python train.py --model="self-supervised image encoder" --dataset="dashed paths with two dots that lie on the same path or on different ones" --train_examples=147500 --image_size=48 --crop_scale_min=0.2 --horizontal_flip=false --translate=0.12 --color_jitter=0.6 --method="barlow_twins" --arch="swin" --norm="layernorm" --norm_position="pre" --hidden_act="gelu" --mlp_ratio=4 --head_dim=64 --fused_qkv=false --bias="none" --qk_norm=false --layer_scale_init=1.0 --parallel_block=false --inner_norm=false --patch_size=[2, 2] --depths=[3, 3, 8, 3] --widths=[80, 160, 320, 640] --projector_hidden=512 --projector_out=512 --projector_hidden_layers=2 --init="torch_default" --residual_init="none" --optimizer="soap" --beta2=0.95 --learning_rate=0.0017 --beta1=0.95 --shampoo_beta=0.95 --eps=1e-08 --precondition_frequency=20 --max_precond_dim=512 --one_sided=false --adamw_lr_other_params=0.0008 --max_grad_norm=1.0 --cautious_weight_decay=true --max_steps=10700 --batch_size=128 --epochs=9.3 --lr_schedule="cosine" --final_lr_fraction=0.01 --warmup_steps=2140 --weight_decay=0.2 --adamw_weight_decay_other_params=0.05
Rows from block 6 of a small self-supervised image encoder, named by matrix and row number. Rows with one number belong to one neuron. Each number is 128 + 32 x the weight over its row's rms, rounded and kept within 0 to 255. All counts start at 0. Numbers have three digits each.
After each neuron's rows are labels from the 100 images, of 14976, where the neuron reaches its highest value: "strongest on" is what is common among them. Only what is clearly more common there than usual is listed. The data: dashed paths with two dots that lie on the same path or on different ones. In brackets: how many of the 100.
# fc1: MLP up (model.blocks.6.mlp.fc1.weight, 1280x320), inputs 107-213
# fc2: MLP down (model.blocks.6.mlp.fc2.weight, 320x1280, transposed), outputs 107-213

fc1.755:089156144121136105144096105148135165206132197187116169121164149091079165106150185133097135131149127081157180131118108182174120138137114166127000186186143132143107133135157069129086147166065169080142112104176086152152114128118131120129096126087149170127082160132129067149090093180156136064116132115125132091097135144112139
fc2.755:072100091120110106138145099142086119150141091140159095131081137088127145094127084150082134098106098091142147135122123132163092144145102067178097190100066158064129101146100145160136185121165127096130144172121145067116147153129156111113181140079107187114143114113104098080142092165116178115125086109166117108133156111135136
strongest on: many distractors (89)

fc1.345:148107170182091147121145216115120123187112135106058139140177121089128159106135130141156136152086116124090141110090152138164104168124164153108130096129118098146095104180118178121080105185060098098123121132123124185124150169058134141174149087140151130035096126119119113166118173181180111123184135131098143128140142156173131
fc2.345:099094143149185139101120116148157083124125106105109110117154140118121168199114125166091181088097119143148126116115141113059189124165100160134161154174112123112161090159118079148143110130133087133152138108117155180082155144090142130130167085065087134156129133102086188048164095038119165143082148124135115152089135175153139
strongest on: many distractors (93); long paths (72)

fc1.225:120104108157106160108124079105160130143124112129160196136139108117122168159051141151140147183122135016119090155181118136092187086135113167097113162103123124146101138083071123081141133099173133146165127130152102120140135098129107189066146107128117163107136103111113143168087063083117119095094141123104106158197108109055136
fc2.225:065137112096070092103133166083142124107116070086157114077144154137129193166103102054130127151136127128133069174122139123067090145198122109138130104198140123124161117029203116114095112147077133139140188128057147113112168150092086098135100061159118186159139140101181104125188138119076109096166099085112197087177145188160082
strongest on: short paths (65)

fc1.196:156204119175123139163091091145080162103124174119140173089140134183150114162138106098111072111157106124171071135134067085161100119141089098134106175114102152076140140105080051136129115129135163131074142161138055139159105183177142127113092165102136124165139160144186158188117112188127180102111142153153165111147148123132076
fc2.196:078174052128117133148092123182095093147150168093162134099099097151149159142138149151123117045106119118097135082102157116144088163183125084152114091167102153117152151216132174139126141116159061153175126175132142124113115122154110142126087092147107180117110115117148114137136077116111074133109090102098165145133156079150083
strongest on: short paths (75)

fc1.632:122158109109148185146155120115102121138151092108121167135065161142118066124139163126096114152170154118140111071145149110160070141118137094148104164126141075167109180128150101192120116122135163086100121119162133179159118162139108134108102041115099107145152094131119117148150124119086177100174065130174099152120105115050129
fc2.632:110070097135104090097161149135103137113167153104078091147112143110132140142101127149077160172100175115210105163089113122157128138125151127116119080169115088115144131122128138135168146167108132091128220128084131189144164155066093136087094157117138069152135122123176103121154119164152147086154141165064130169113107103201070
strongest on: short paths (79)

fc1.55:122093144091078100095147083166128105096172086154177095142099110126123101140137101122100141168124135140163166179127105115123100128100128069073151079120128105114118098231143090087133083108159175179127169131125203161104112139120122107145120079105101135166078090091055131124130129186061181050151110111171114158204148179155117
fc2.55:121120115198101169169152082150160127111146138077172125117107103155109151141145073126128169125147122115144146118206168124166148132109157109077118105126125143130161122128096189127173138162078131126226126168077113088014190125167097121134100115045090128168141130136113094096088102105077110112120177128175132168163205122115133
strongest on: many distractors (97); long paths (65)

fc1.116:126070062118153127168157189106131208080135060080110164147125134138134103135173092135137165090129160153127100158139164104139097127071096120179167137092103146117168109108128106125163143131131118047112151100125107100115139151125102151084066153094090090166118070148099128095109138139117152157102170120120089081108183134150151
fc2.116:110167097103109140103122094089185163134117187141127108141105174076114072114112147138095177220157118098191101121111160162167170123101145090155135169105099175201106127174102142156107084104138074068125101120150112077100077079119145110176076103141131121111128190134170096126136151132201108091127105142161072113083110080134121
strongest on: short paths (75)

fc1.620:154150091161130143131092090144142084105088094115151131125087124083116116118130132139171081144194138077117168094077116135137183102164102129119126156116108127125095118170173166114102114153152172134171087133128084115154063133155147110165108091175154165146136198136187110180197135101173124111113060110217160158129114153110037
fc2.620:085072096069102182151105140160133098129150106118115191170114171113099138089140195159115149176088116113116115112118083160124099102115064041188124134164164125077127087129088100150089168130167140146146127089161168099109083086122121112137144129136124123112076085139136096174148131133106111167144062144139140138130186143136139
strongest on: many distractors (80)

fc1.218:061153148101131124146076124156107150103149107115144146136111090129127158103066149124162141089154123107137085114101166143114176095170124187088116126132176160143077127102176111209142166143082141109092112145145184121088134152158070091119157106146147131167196108170143138099165105109163173085095098139146092146095134115100052
fc2.218:110146180145129086126133115072120135064147143124098146147074134062157088187100133153121108161135132130149222173197136171106115070130102107161119111111118117122080111149119147119143119147190207149168136139118128100105112149127113132154123149181108212104102102147148166161091146103092138168114178126086119121131156172087167
strongest on: many distractors (81)

fc1.389:103158156065132103167112114121119112122136210128115136106115079130105164113120101127124115137168103145116110166163077155171133120181141102153126132156092111176171136112171122105116155110085187133151132101144118057144110098160118126119133126148116125104093130139130097091103168147110186109151144154022139168175220110232112
fc2.389:124176148083114112124125187143099122109137168125087128124103139146170117157086170128067126095193074100151112106137124115132145137167104098148122142168106109187096160172165206164099155116088087177154115126164104071164129109119052113128073136111143142124121125108129107167184089151160103097147104146078179076130083147142051
strongest on: short paths (65)

fc1.115:091126078107134112167131118130212138105193150125153162115130118141141079118193140116108145089122155121094106111139154142165094164106165097168122126110141134170189134105080114162119152190112161059117174175115133101115189144118130157122055073151135108140146099174092163136113160132135174152174120059150107147100145132137174
fc2.115:177116166143139148143164145117121080124105141140073167148100131103126045152105165097086133200150150144182114141119158149167091101117127095153116120147126126153155121162161127169122141130191156140144083168124189139122080071110128165111093134167118102204113170099128093102149142110163063121154140144111072121113093115126093
strongest on: short paths (78)

fc1.555:098153149123099124099089047101115062089137126110100142132163157154103153138180188126130136167120142151124070106117170138167114054116130124164170100103150136100103152157162141143122184131138045139144141175075151156069084113052106167129122087148098164164105183094103175157143101155046066151161108141165167161097146105092133
fc2.555:129087084152219179168075124128155147094160140202151127089130118140112193154114113143102109113093157084107133113150060080178165131124176125157128168074111110169129134128100091120120112099158154122078095093158068113087095143112134167085152126057082148112179138161093090079149096157168145158145118133152095086123112170153079
strongest on: many distractors (91); long paths (63)

fc1.26:151104159207196166118165135073114089098112102143116115137130086114169207131134147127129145109127114182147107113164143103116182111153162158082136115120144148120151116164106149106155119078107127138111223075117174107138082144117116123130128102209127195178105072131143137098087154158169151128184160101139099125116091109118125
fc2.26:152119140156135198096158100113120141090137181156141100106065197115119040133101137099132156102093173153120120073173137107066123170082158083147102196143131136182168144150088100096164130151137208176106135060076155135106116113136146104110104107089123176083164172143160078159155105139147157144131092136136107053128094129137076
strongest on: many distractors (82); long paths (66)

fc1.129:131134095120126111129141096113137200167125123121123111139130137122134139114133172151131145151220149094104137132105144152154155132139138076164174176078101182152130140122113122159109139120167148089076174093086127146154086096103121140065109118131109086132120107140129102174109128183095163116158146115105081105158148106083089
fc2.129:100116162067145109132145107110125105157112165163080118179170155105126138098095122161086142108133120118148079140089150139156150146138183108135079076119083055138177169204179126170134132109112096111106113105111160154096128149087131107142103123118084090107156139138153068156101100125156113132110059112106131095103084059177122
strongest on: short paths (90)

fc1.623:133095103065119175104135104072159187134156120114185121180087158126144092125138189172111213147129135159122111129151187111076113124132120124170148154087149140121133155097136127074109115110156085045126157140103097135144147142128145131089109069172124136134122093103096120171108110103124169120141132101122116154157147126095144
fc2.623:083111120105133145129201132113150153112138167143092111117164149124133121074186096137087134193144103133159124169057131140157160085094147036103140134081130084114174099115130159110162111143192034096101123072083103147129162078150124152135123106128108088080148125145151082127089127163168082087164111126081099155108096084154160
strongest on: short paths (68)

fc1.675:186124073195125201238093084128123128166154156156119105088062119228083122149097083103115134099113127079155106125091093128167091150109091118134124120071120149144108148025116129110136138140125111132190113118144092127155158122169137129126057210148150146143124125102145129120090060090094115156069199169119116155147144120132118
fc2.675:127169089132083138115107091167097052148109133111137157115089153086136221132140186102124177101115156150092162116153160083052129143139064156113120138098135160113076132132134111126096169096088118163133129117128089090119140153193094136118151146067147163154147137153158144107142096109118085133107127150083143124135080138161048
strongest on: short paths (68)